config.toml
train_examples = 39062
n_mels = 64
encoder_norm_position = "pre"
encoder_mlp_ratio = 6
encoder_qk_norm = false
encoder_parallel_block = false
encoder_layers = 6
nesterov = false
orthogonalizer = "polar_express"
adamw_lr_other_params = 0.0009
grad_clip = 1.0
batch_size = 512
epochs = 108.8
Rows from block 4 of the encoder of a small masked spectrogram model, named by matrix and row number. Rows with one number belong to one neuron. Each number is 128 + 24 x the weight over its row's rms, rounded and kept within 0 to 255. All counts start at 0. Numbers have three digits each. After the name is the row's rms in percent of the matrix's.
After each neuron's rows are labels from the 100 clips, of 14848, where the neuron reaches its highest value: "peak in band" is the frequency band that holds the peak. Only what is clearly more common there than usual is listed. The data: phrases spoken by 400 fixed synthetic voices.
# fc1: MLP up (encoder.blocks.4.mlp.fc1.weight, 1152x192), inputs 0-63
# fc2: MLP down (encoder.blocks.4.mlp.fc2.weight, 192x1152, transposed), outputs 0-63

fc1.258 085:082134117155114125154130122149115162143114155132134108182127126161129120089145123109115156132166182097153130132142141130157084203131078166129109128113117115175092139137166111154100160173115103
fc2.258 087:083135113162144116154161129045094113131116097123129145129092120127118111100189115099127151068121146105146147153132156127157132132134143139170137170108090106129111149146109115107119152095134156
peak in band: 4000 to 8000 Hz

fc1.674 086:134109135130085091103093095127111158137113112128128128135098108122152137115126110120119111115171166173151127134118154162151203133132153121064103137098101150107101174077142102131116151107177132
fc2.674 088:135108144121156107160173176126166140118118162085139146120134138127127136129125145165193135145095097050104102132090119115133120108146133138127118107191144101173120103124153151100132135122127149
peak in band: 250 to 500 Hz

fc1.673 082:099103133144120160163138123158142164126089151149100149140081096143120109098084142095109094139099135163153131161127146167097116134100111151137150114120103186105132094117133091130137179152090105
fc2.673 080:078118115115124085157161100118127105123086157146137092135114154100104120096160144071133097125116135167125167116125151160157107105117130120150109149138155141082148087121168141105151113127137131
peak in band: 4000 to 8000 Hz

fc1.309 090:139141141115126091144126163109131122090146140130125113108184119106115141161126133086143105102139137138113140153162143145142108085135110127133144110155116133137185137128143142190097124176124142
fc2.309 089:095121160142137160112077111099103171130102083154102112148113128122130144095146118157162128181115116124121104099107160116126132160099142171128131169123102175104098139115122141096148097114153104
peak in band: 250 to 500 Hz

fc1.643 102:119109154118135156117144182172135133125097092118126137118132138140103164120123086155172126120144117102155093154173129136101143165130135127129103112107137104136122084081132107122126119115148149
fc2.643 105:149127126115119084166142121159148125167086093126122140150129094127129162120112146088108156177159120181154140132131117155090126142085085111124115125087152132116112125119104108130156103129091119
peak in band: 2000 to 4000 Hz

fc1.551 098:136154109127155139155161060117158144103107110097088140132161147150146136114127126131094097155087148130161135153150100136077102132073183120134137104108138126102104160126166174108123096142099133
fc2.551 095:110139155123152151106141118161107114134091132124175157109172127070072161159120142152134136150099141138141151121147104158092117154162139138127131149115150145122108133137167141103116097101184077
peak in band: 4000 to 8000 Hz

fc1.363 115:119115110118192141128163142170104111136126153107126100137135147167148141113144145120139137158101113109093094148144122099151078150121087128166091120090153105161129097137147182128126153140112105
fc2.363 124:147149173098198143151126140156142132106132115122118112086117149168125140135184101135139134137153128092093121172118102130150120188167089123157137158109140074170144075141151139128121133160145121
peak in band: 4000 to 8000 Hz

fc1.716 133:103094137084148124170146111096137065104163120137119118169070133162104138100101168158128133118076090144124121101148099107087131118182173125146116134114130162127156131182134141127142142126130176
fc2.716 162:156097130121102146126106097118124123107134078140145094123163125143127175139144157120079109098157094100113135117151119128135135149097135121151148131134120097149152174129114103148136103141160120
peak in band: 250 to 500 Hz

fc1.166 102:108117149079138109121135123072113112151118133142108150144101113110154073082174178090089119138138139157140171133148139108122083141059140129114171116083117123154108159115146125119104156138099132
fc2.166 095:124145127200103149108083139138103140093147133129170088155127156167174138135111109160151118109127137101141109063116137120163125128125086135122119084137125160142143119092135108153127156152087111
peak in band: 4000 to 8000 Hz

fc1.63 111:129150089168142094070125164120128133070143153149122139124105114116125116145160143131147127155126111123104120124158149154180109117154132126111138167142094161152102141126139136166113099104139168
fc2.63 091:127115132145133144144134119105130136121125080133108145096111087124137102093152109134106146147119079133159132130128157085123103142137123100090144114145074126118121151118132116097126130107101110
peak in band: 250 to 500 Hz

fc1.443 085:112121176105111100139152097129122122128114111183117111121196093148101094146153167161128132071089115115149111173125126116133137134132168137090103139163134126089125088108127114119130125137134142
fc2.443 077:150144154150087153112150124144128116155155089154152122126069122092134107096137124107113111150096112176103141107115142155195118103126094119165157124098110163135167092130119113147111175103134128
peak in band: 250 to 500 Hz

fc1.644 118:101144135134151120109109131090132100115121110152131115152127106133109136178174118135100083159151136144118149200133129140109118131139145107141142116097161131134138150107164130146103100149138145
fc2.644 111:145113126094112124128120100119124112134139110085173128099127111154106115166104147101136125179155156136115118095170103145137136139136065094093170110110132116133115153114161123150085160104127075
peak in band: 4000 to 8000 Hz

fc1.42 109:147138103093124139156108135125132165123187112126175123115138108116161127153146163137152149079157135145133145142094138122150125162156142102093131105138146122112096110160133184156128115156141098
fc2.42 109:090120129136129118105123095101121132154100153127136109154123139129132102122146121135147129176094120123136144089131149147140134094116077160108114133124077126131114114124111121108147096079168143
peak in band: 4000 to 8000 Hz

fc1.138 120:130207138101136102094175130121050147128139140124144172134093117152101143134162193161075155162152149148099109140140158090131145152133130145129099138139144085168118140162124129122106171116115127
fc2.138 125:151104077150097111072137169134187116132112095141103132136117152122092100142107085136065138163144144080138150116116141121118131142076141114121128065154105162132135102134110097144101123141165120
peak in band: 2000 to 4000 Hz; 1000 to 2000 Hz

fc1.41 110:134126104151115133165159105157095136156126109112115139085129099145157109116123123138129151158127109134125063164106136114105128134124134131165134140133112109116152111154110122053093096167121136
fc2.41 114:113120149087108106098111141121139113074113144132108152143133137110129159141155123152105118106133157134129138064156113135144120110154139126112134115143094135157110047115163138189146129098119110
peak in band: 250 to 500 Hz

fc1.557 102:143169128144119140119081135115143105136084154120135115183118116122116137117176142106133133118129119119149115114103116068135125114146086143203136124119164116116147158106125155110101110103156123
fc2.557 094:116140123090094203102116146116109119141140103145139103121131129151123118130100140143136155142146126144110119152141144136122100159119151105112058157148122094117127143124156110114131111150116116
peak in band: 2000 to 4000 Hz

fc1.300 123:130092114127130153121142122139148130135109154140112112113145158100092148103161137131158135126107130154163141148093145087142147132096145118118107112138132129132089094120107123114105163138131144
fc2.300 117:086117164131073133103119147182098143111143118132089151145153142135182107119152114155090144129115159150172119122148179142123129144125118092138110121176161128095141132126103153142156105119119159
peak in band: 250 to 500 Hz

fc1.292 078:136112156153172121129152134165110115061156150099133133112075125096083082135140147119079087144150165157148137120105108132114115131127106113126171107117152136107136134162094149105131159154121148
fc2.292 074:119138165155118098167134124142176141133141123185106074102178182152093146113150132127099101155108141124147141134147080162133105117089121129097150092111111143132133135132109111085138124154151136
peak in band: 4000 to 8000 Hz

fc1.635 096:121100102097117133098146122150121199083119141084095153111139105153159141107109146115094161183141121151165119127094132167138129084111135095082121119132118148111110079123166188112125122128117139
fc2.635 085:119148104122147149124148124112138129110180090121111109118117134202105153102164171124150155104118159062119121155116153094188115093143159158111119104139086114113158149125153151141148123137113110
peak in band: 250 to 500 Hz

fc1.505 111:094081129100168140133149141121147136091109087180161126131163113127126128126156182161120088126108152112140084124140113127164151154086121128141098119141084076111144083131101131145186156137142143
fc2.505 099:079098124136125111138133106125145103120160112130132118140133094142149123139144129095133081126149118133144126102163110143197132148140123141103111090139137101132104120121136127132131181091153139
peak in band: 4000 to 8000 Hz

fc1.514 101:128134148142124116190132148111126124150133123160152156123125135116129095153166155094174135112152149170139130092101116125139136135156123155133129120104094146105088131122142138128140052138148141
fc2.514 104:148107176097085131112166144103103136125124140102134144073129098122129135147119113125113143159155104144139118137092156137102121133129154151115101135123143134084107129117128140143151204153114108
peak in band: 4000 to 8000 Hz

fc1.425 090:141112120113147146145157146125134139156135116147131140099138144148120171148158144142133149091140167132094125161082083149134150082136121093088109130173137079113112145158115095090117088112098097
fc2.425 091:168121148156170167097144096122096124095134128129129055111118136096123100095122097126125094150120121149106112105142155099134118123125161129147154151110121102169147093119143169148123158133112133
peak in band: 4000 to 8000 Hz

fc1.209 105:107098109118137101112125128090109142121156098130112123131115148146121108106113121131096121086111124093151102116121160150121116097124110151073151130091110185145171149124123115138083131089099146
fc2.209 088:097098127180098134125126140119117137124116146137177111111102106088117121152134169132117122119134148123088106142175139110117153155124178117109116124146073086130101115131154159104146177133115142
peak in band: 250 to 500 Hz

fc1.438 119:123123132084090153108158172144153134072121136081129130141117140080102169119148123101090161110100151143112146095108105129104101097103112109099146094148125125079130117127106112155136132126152162
fc2.438 112:130119113100109094130118157131138106137123105157135155128163131107123169135142143100100126143139137156116161106159080126121119135146111148166146116138136151113158154097091145151183143135142079
peak in band: 4000 to 8000 Hz

fc1.78 111:098122133126148153144139103104139158124115146170128085141161159140104149139111070144131108138094137129070163160172131138118110121119144134143109120100174081108100110158112148170148112165132149
fc2.78 101:151133160161123121150136080096125123104141170160133164108106092118144137145121132119117142106132108107088143097150122139109088137130148130168121140162168158172111126133095118145113124162123139
peak in band: 4000 to 8000 Hz

fc1.493 107:111117089098103129112070112150173155119120172185082100116150092109146098155167143118121147111138114124108117141126135125119115111141144126074136149144110100122145149129091176129100136147102080
fc2.493 121:126172098107107133145105131123145122148078159122144105128172101176173137110106094165153097122112163103146102110142105139136103151127115124111121101133110159117127150101121141106156122082153108
peak in band: 250 to 500 Hz

fc1.167 100:104125120128107163138154118147120150161140141089135120117136148104132178106148140111151143158111101128149156113152152118099137136107137150133113121094099091093107085144125058116074159101088129
fc2.167 112:148137135138146119128100152143146155147103132159143137103126172146112140123138167140155099125080098110140141097164099151151141138158125101120118158160163130110109129153122149085166095082148119
peak in band: 4000 to 8000 Hz

fc1.411 104:115124159148163158125166144113145126114123116139115113116127088079136139095145146132138105130154137130127131102108139115148126149101143123068098112090087113048117105116124097090132157130107122
fc2.411 099:148130132099088090123134151129132122154142151131159081151126139114112097137105104093120138147129121140116142145150117186129118115161093120131123136134118082152163131112120106135093128178112093
peak in band: 4000 to 8000 Hz

fc1.740 088:136124138081179132093115143161148124179119117103096123119100127110163108120140172149153100144128163123176120158158100140156120128149103101098097175115160122155146181114181143102146114136119138
fc2.740 087:159117099119134135123126173084165097177164118157127111096121072148162120081154169115119102134124133111121115154158148117121116146128137124140098147110099095147105149157109148069128091146139158
peak in band: 250 to 500 Hz

fc1.699 085:114153085135094182132156132147124163112183151124130119129134118143086153124138138139138169158112147109110121158088159139103118142142111119116116103095135122111135135125108156160132139112122145
fc2.699 075:152168101124110142129103114113138144127139119129139136118127125125115175097137107101166077152136123139114154134082144102115101115111114130150177202127147098103146126140119137147117086128138115
peak in band: 4000 to 8000 Hz

fc1.424 105:146113104158135107113146131095146107081078106126126083110105153112106175162116148081123116117109156151098183128121141119068132153151128161133083143144126146140111144161107117094107106185086157
fc2.424 089:141110116101159172135113087140136140134122130076108152151148120154142089087147128110125153093143115152107122106106118111137111137128109137158155161121123129073147143118129112156132115120158126
peak in band: 250 to 500 Hz

fc1.299 107:141165110114187132168116129140134106156121146156185072065142118108120118168119114126123152139100106175110122161077133107153131151082086126093129129139123100137180123112150157134130157153086121
fc2.299 101:127120146157138137127148140128163102105165085142149141134165137130063131152141151142119145185111145109128140166118158134115081101121158158151105134106174128094168134138182175173118108120143145
peak in band: 4000 to 8000 Hz

fc1.217 087:143191116141101129127133136077142093112129142117148155142100159140152155131160149088152158168158166151115129129113076114112135122105101190113124169148124081128118144093152129120119155121110137
fc2.217 094:086111118165086128095093127151130138127103121106081132132133104086109129148103070144145126109144136130102160136142140148124159135131092083120121101110092198108152107176143150154151121093107151
peak in band: 250 to 500 Hz

fc1.308 114:113133150101148107105108136104110132137135094130131156105125142125112150141100141098103118120128158152154117151093102165130154167115117126114155100077133164124177106113118128131157123086136120
fc2.308 105:130125098099131168129155086126171142106147099164113145142106129130123126099153127127163116118128128087091156102121115172124104127104141150167114144140139179136114132109151083115147126119087098
peak in band: 250 to 500 Hz

fc1.12 086:141081176136119150125144135169125133160152135147125105118146124151153105133077089114123120123129139160145142138143150120107141146160182101134111116106126142146159065094111152114079172133123152
fc2.12 082:058128149099104135133149150160130153120127135140100128113145159140152127124069072136105118151140119160116115143082171153107129149111147122093130067132099101127147104103151141152107109130052097
peak in band: 4000 to 8000 Hz

fc1.130 078:099114152141115123120157115133158144140120127155132110121126104153142143128120094124146110159088165138147131107147118111117148158103084086117152122118094124099103103117089102100099124150144158
fc2.130 086:090098117160100129169149126155153132090140117126102155167127137100191118191097091148100072102132109152131171104104094099140150109118155148157165100112090164096118098131078150109138160115150153
peak in band: 4000 to 8000 Hz

fc1.196 123:114171118121183161179111115081156169126116119108111070116145175094143137123097114137192121102135134136156110128117135112126175142110122158129126123124139111159144123129127138122115155110107125
fc2.196 099:141110137135085152112156175098135115116106102135104163129140088142101133110159112165143155135075111102130113148112106148132171105125103140136122103138185094079158121201098152100114140104122125
peak in band: 2000 to 4000 Hz

fc1.434 080:159104118119084117111146078110098154136112131148119147105109133133096115138097095138188141144105164119163082118105086135102132137138130123122157162121128152166113132154105105087104113147117169
fc2.434 085:127105136122164110150147116139139128141145136142130123109174106161105114133101122109132073137121129125140156106130064126104141147111116119124092118154177140099152144126117090152169136136087131
peak in band: 250 to 500 Hz

fc1.595 087:160151095137128082148121131159120149144108110154168145132176131121119132166131133126126185140159140145134127129125112155143123151125088109156127144165136063083062164152109118153122127147175110
fc2.595 089:139128125117153146134110100141164128087145131097123107106155107158142168084125155122127119106144113147149107137129121138106131099131173112091114088127128141136187121121122122113148110088145139
peak in band: 4000 to 8000 Hz

fc1.27 124:141157117124127167109109113113129146142163124113117128135110153109168108123182124140147123106155096093082112145147152103123097147137148128103132106121137161163122118157115132124129133166111164
fc2.27 123:116114130179102134160109094078153116155122113107150101107100119102129133159180128140137121145132154127096143110165127092140144142080124132113114107129155105166070118140108139070133160123103135
peak in band: 2000 to 4000 Hz

fc1.407 062:154133152119167120135161122089129116155119107089125149130119126121110113167127105096108135080086124130141118103131153130165132162143118144126089154139088155124103110075118116134079111129145080
fc2.407 065:141135115105087114118138128144096122169103174127107090118170118169127122136145109166117120139125124111110097164120156098128122102114151125133124120123125140142138144150162136136150167130105198
peak in band: 4000 to 8000 Hz

fc1.250 120:120128123111154115138134138144129155082103104145160120093128106138128124126136166153113112107098128129152135106106098102098153146102143117156181076132171105145102173105131104120123134122166123
fc2.250 130:104140140151084139132097127105111113169186140148140146155091130110157127140147098120115171135159143142111107143121135176120128128145149134072133146122123175107103097103127169153121075113098124
peak in band: 4000 to 8000 Hz

fc1.586 110:125119087071083144162098144154120147160113145078119096170116117148140111099106132131097125139117139094187155149131120152117127173120144140132186123138133110134099114181130095135126150162072134
fc2.586 105:115141116115081157150158109137131183107123095084139163132116175126111180117111118129157107121125120137112133143146161138132152095164146120124114114159110162127154148160087113105097114130131098
peak in band: 4000 to 8000 Hz

fc1.627 104:133102130151164133080111107170108127155119101159130130111168084131104141139159109150114128085139146104131105157123088143049134140114139139125093148133145124175092168109120102128116137123120171
fc2.627 102:116114107154138124140181086113109161116099116169168139098104087142096131151138116145157128143118119128108111082173143147107120137093122149178141091135133136156144095108115107156124104122072100
peak in band: 250 to 500 Hz

fc1.29 094:121087122097121117110175131127104139118167123106104087108179143105148133148144131122106098136094151153158096133136124148075172135063144112141111110103095082145151091154151099141110172132132143
fc2.29 091:167116137126101177134137135120137109136116129137110116132155083118118083135146130078119105125142136138076135109152117123159181147166171159123116153151155157134098150161137138120127125140151187
peak in band: 4000 to 8000 Hz

fc1.528 114:110133103117156117099169129161117120162143119128145120122111109150100126131125089113108134110158099046115168147117107137142127072113134116134123093097173127162127159104122125116122131089105145
fc2.528 099:121164160140082100133079131096139117114107161101122119119136116175133109153123162128116148205119149093168101125131099126085180129110104169149107122141106115166159120120099156121091115135098117
peak in band: 250 to 500 Hz

fc1.550 074:115144112124117141111108063132121148124182146104134149138118179095171154178084098106099065122171197147118160174112156140107113169144134107100111158114091143132137145141110126135128170144109131
fc2.550 075:153161111122135131114122101169133123115122078149146140106099086116119126135143132134127130149072144118103161086106151143100107131116154134140142173109145136137138113105146131154104083108139126
peak in band: 250 to 500 Hz

fc1.580 103:102111145124156145148135146089166149116117127112131129128110129096137126115130114125125092124138146097161109169137070076114122151123136136107135079109153098123154156128150065103149099141140130
fc2.580 109:122130163137138118168128120142120104117131095098141126154108127124169141069169137173168120131128151139113107096158139169158136121104152168144136119153115120084153136119075164128166137088127118
peak in band: 4000 to 8000 Hz

fc1.453 088:089141096119152129116127107115055099137121113143142100129146090145151147144120154138152116088139128125139104133136143127106111089089127128129131119104152139096114084097129111122115150139113128
fc2.453 090:112129101134093147139138126082049138173133152143137065141131135120169120130182154116139106080115152132143131149133121168131132115123174132113121126118128161185137123103116092147151118130093145
peak in band: 250 to 500 Hz

fc1.709 105:152129111094124140101119136124118163145151133162142114120123122132112105109146174115126137128149165135145143113129124092107130129130167086168197090106171094114111145115164139135084104133216111
fc2.709 098:134148146157130133146132132118133108150146126148108140129098120141142123124116116123115150113138118121099115129110127169129087165133121155091158117108111120152168123155092139119137136098085147
peak in band: 4000 to 8000 Hz

fc1.541 114:149163081106156152128117114162141158133138119148127148125158148104126157121088135118099087140109144100114131139117093157178114123132104113134107153091105096132130097106105117126134166121127141
fc2.541 111:139105160089109112123109104135137129103127140118160146164117165125132094135147133120130084093144130144099147109090159078091152154100154115091106128135130134112113118154136135117120129137114107
peak in band: 250 to 500 Hz

fc1.11 074:094126111119117121147138146168151129105148098114136129146120105126128103160164156129188175065170152145117142136126159163119118161111129131110090110115118133113091122166127089153200115132140089
fc2.11 075:174152112099138116164139145166158162131162150132091126109162104119073137129118097119137128142136137143127165101105157123133105119088096118103081105128106119089121139152136140135129103116127132
peak in band: 4000 to 8000 Hz

fc1.19 078:115125153142116143146132168133166127131117110099095141200105107147109107071146116090127133107114104114160106154109149097115127114110117109151189127118109109126155119084173111078139107133122130
fc2.19 076:129115129175118082152131122115101100155096137111145144169147110138149146110127122140172103125110142124103139118087169133165104076104113157148150138147109118111115168120090149118134113144067120
peak in band: 4000 to 8000 Hz

fc1.377 125:118090153126072136108189125180106086133140122126120151106102111099156131116151084119087166048085124091097122133118153120140136124140107167138133123100186138121164153123128124108145138117138146
fc2.377 115:119131122136101113139154101150141086114111168104085192100112121147136147120187111111089142102122135110113114142136144134137175125096086191160122145106153045097148123142108133117107130109148139
peak in band: 250 to 500 Hz

fc1.503 100:108119147128136089167134077131115136124151093123124136132112132094158161093107097153129140126135153154147094150115110124129101185089145117132135154146084138096133193182106116143112130114116120
fc2.503 109:162130159065193146140125102134159135132178145145168123128129142113090126123149142101111119153144144114094079146129131100178106154121145133121136139142179135122115112097128090113131148153148139
peak in band: 250 to 500 Hz

fc1.50 072:087066105100139118110095125128147086108097110135116145152087122101170163094120108112139143113111122159125120137109131125158126134151129109152129091171117168097110117110154125143096154123136171
fc2.50 074:111089132103135113131158125109114137147116137131084164158098161158104160086145140108125086125134110121123101110102143128137127109129120125097114098158099176147110151155173132104147124155141151
peak in band: 250 to 500 Hz

fc1.548 120:107178122134110135114089174088130134135137144143126124108136116120117139181141165102151136066150114141058120175113144154174136098136147128126111115084142123085121099129120130178106153139176143
fc2.548 114:066152108132143148140127117084111103139118141109147114163102100166128097153129142139117120115172151131119147114175069107108103153132089105137153107125144156119154138075112092155107144181101109
peak in band: 4000 to 8000 Hz

fc1.40 105:135117139094095085132158138081116141184111105151110161132147086116134161162112108136096126129144156120128134111125130144101081121117086121133146150126160101141137134136121108105141084141107163
fc2.40 104:091140161123101136147153159135127130119120152139142114155088124114110135094093119117118121124175081114112135162140118148162108155104147133135124103143190128064200136129115109070173151157107102
peak in band: 250 to 500 Hz

fc1.313 092:128135164156147120138131167127111123137112141145126110087104174134150097157137074131142086133114116135142136117158128127128118155159134102151142123135104120120132148144101089145093087129097103
fc2.313 098:088129086138121169131144107105165136146137084156107112165107126146155113106157146124129148121105110107109124135117126078088136113148115138135079122134124105091129138137096143094104100130084126
peak in band: 4000 to 8000 Hz

fc1.378 089:054155080152118072140115146130122163150120093120123109157100124155076148132137116078134116085107105132093130117154162080150164101153130126144120125166129118129186139126138140136103091138101157
fc2.378 075:142096166194138148113118115169084126184165101123175108117101114177140115134094143126113118147107110161115145116123116184094134178139167127131152098103141123165177128119128083149145134094112133
peak in band: 250 to 500 Hz

fc1.552 105:120118147087130081135123123192139156176131113120117165144094125073129146149112087128139148140080166130118134141130076120121139107149098139109142123124119119144153128109124098099163121088110124
fc2.552 099:146089135121147170156134061145126132076145139162138095130136100142111132123108114090115137139149100167153142094145072115132113138145114130139126122125183151089137121114111133118136116133084112
peak in band: 250 to 500 Hz

fc1.633 114:103136161114169110087100133106104121168099109173146130116160090131098186122138130154119169110165153104135168166147115130099144212131132132145096091095187128162093084120113116110141107133131162
fc2.633 098:093166092121120107146127134128103138141125160115167148081098141117121110157142108119146184095111167139117117094145152139122113100113183196149109119131135139146110115156099143107180159145146144
peak in band: 250 to 500 Hz

fc1.47 097:172091105154115136126145103121174147125121170147123171118132144126122151149068163170174164115113133190109116113118141152124123104127140135153111148084153138128114149156150137140112134123096169
fc2.47 078:090077108099126151112125159121125116160118125102112170108156109156132164127139118091091119164118150135172166125136181152108125149134126115144097136119088103107093143142122122126125145157107154
peak in band: 250 to 500 Hz

fc1.163 116:103166156121135124111146105143117125152098166084130083174127130127159109135143119180128140140101129122102097072159147139132093133140082119112097126124134124136147114111114101144149124135130132
fc2.163 132:112166140098076125164134175115094115101172147171146118136158099150148130146138136106104142065143124144106115144156140097105119117141152135131121109131065110132148105120144147145112126134121139
peak in band: 4000 to 8000 Hz

fc1.553 097:080142123104127144112137136146060139147142149129117110138114112164134120101078085099083180107131120191092149145101188133130120171105120083138107147058102165152094092124132124111113133134099124
fc2.553 105:104124072124137127098188098112099136135122115142118081140113116137105100115141131069111129096132117183133095110109122147173184182152108105122146089123117170109172157160128116111136143080110098
peak in band: 4000 to 8000 Hz

fc1.649 087:104102145136148071149160115141200146114179140144105144150167102143088134142139190116154128125134137147103154138134113122171131089114084108142123115103149099113136129126159153103078112116120130
fc2.649 090:130105056103125148163167132122122123140118109115141105131104132152100114147145170157074125073124101130151161109145136099103108138148153144130141107138134114117124177117117142105180133115119124
peak in band: 4000 to 8000 Hz

fc1.150 119:135153111133124117112135134111088165148109120083174134119162124094121089154105137095116140116131145149114083151135115122108120136144129152146098083098132141116148137087098116146131113119196141
fc2.150 112:145146129104159080185133145101131093147087093128144103147127123104105146164135097163141120125093114112105128089117085125140146131118115136159166123107109133131111155116149138112144153120173107
peak in band: 2000 to 4000 Hz

fc1.479 094:114108108149159106140136153126103173106100085132138132121165126120089153126109121099177124097105146116141137133140142128109122166148091161140126113066116095148142112127124109112099147137117132
fc2.479 089:121121109111113128141141150190137155154140110116109128155122085114170124150138146134160143095125125165092091112115139129136123141094165080094175100163128081141114149154105174134162137111105126
peak in band: 4000 to 8000 Hz

fc1.249 088:100093144098121142149142153134103099140117094133117124097098104121144101138146118082132122150133114151114111122089161133076121152098151132087126113102136133167129110087150126110126182093129132
fc2.249 080:132110130093140142184129117143121090156114086112118123118124122119160071107185120108076146098133149133153078111138150140108139168090093129111115100141093126152127182164138144102140141141118143
peak in band: 250 to 500 Hz

fc1.446 086:150121142102122121124163079154115177119155120124137144107165121117145118128154149148147060156107168120148140089112137176122151138136091134142110128140115101083135130137159150149127127150154158
fc2.446 087:124096135087112111108135099100064138137136113159128144175125152162153119130128111124089137148100121123139103130157113140087138119144146129171138128109141149156103118160084120158144189173106144
peak in band: 4000 to 8000 Hz

fc1.89 092:115113107165124145135128110113128134136113133121126144143125113153137150110089125141130170125148143109103139077119156114117101088067123117138098083111167142119145092183152146151126147145067129
fc2.89 097:171125148140115127118107102088132138100100103165112119134149106117108135099147136135141112114131072151127126130098136142132110115116112108154167148117128125079093132103110153153113134111106099
peak in band: 2000 to 4000 Hz

fc1.174 112:134123082137120135127166077099153117105102091146102132133120171160109119170156115096130098146220151097149147157072122085108103137173121078127105170107124103151171097149112152117117128121107141
fc2.174 099:170139099108161131159142092110131150123164155102109131193087206086175105118108112112118089130125140123100144119109108125125117111110144127136161119095135124138169138191086110112143109095150133
peak in band: 250 to 500 Hz

fc1.305 101:139099154120136126153143120133112109168092159151158138100117149127106167160152166137170127100092155161145086121137132122132114061095150114149102148113089139133107114152134094088129076104114144
fc2.305 107:127150135110124087136138100103101135135111103135114140164143102153105083121127142132154109191111148141153103121113142158126101099129085118144101147096086155110109127143127097104176108163118097
peak in band: 4000 to 8000 Hz

fc1.161 091:113101149123137101108129140115113148133102152151160149127134136146120154139116168139157147093103120114126125093150143163113151127126114149121087102138127176138104121104126099115134091157098099
fc2.161 085:091102100133142144148185137101081127107115087112139105158126100116116072131135099130131109101115134119134107098145113102112151149090133103130152132110137129137113129133137093114161122118165135
peak in band: 250 to 500 Hz

fc1.536 077:133123147100131119163109121118151100169135187160149144185111119130135146125160111067139156085115169130138124153117101124132115142134106102117123177142125145133118145132160111135093114154125126
fc2.536 076:136097101139126156120138137141110139094105108113148119123086114100141163108129138100124139080093146134162152120126121123097101116129130112123128116137142121136141106134162130130138132103099150
peak in band: 250 to 500 Hz

fc1.106 098:152121086074105132168113155150116161192110166152111126140084092123125042112129163148091129115120141106132160120157119142103116119132124112115148129146095127110077113111145098132092136154111155
fc2.106 095:119127103165105137122162151143146091088109096106168118141111113131092150111123094125122117149137115140136151180135165153078144147130164120164150146097121122110110097092144104103121129127139119
peak in band: 4000 to 8000 Hz

fc1.39 110:149137114132138207122128124110142100090101145086112109123137144148098145155112128164119166129141134100092141109149109131146119114154114129153137071095075149129109163086176138150100157125148148
fc2.39 119:146128156136097077150145128108116115168131114136105125149139094111154141110152089092138080126151117130158129160107128102133124137120167124146093112140128130141131109115119084107132134132121116
peak in band: 250 to 500 Hz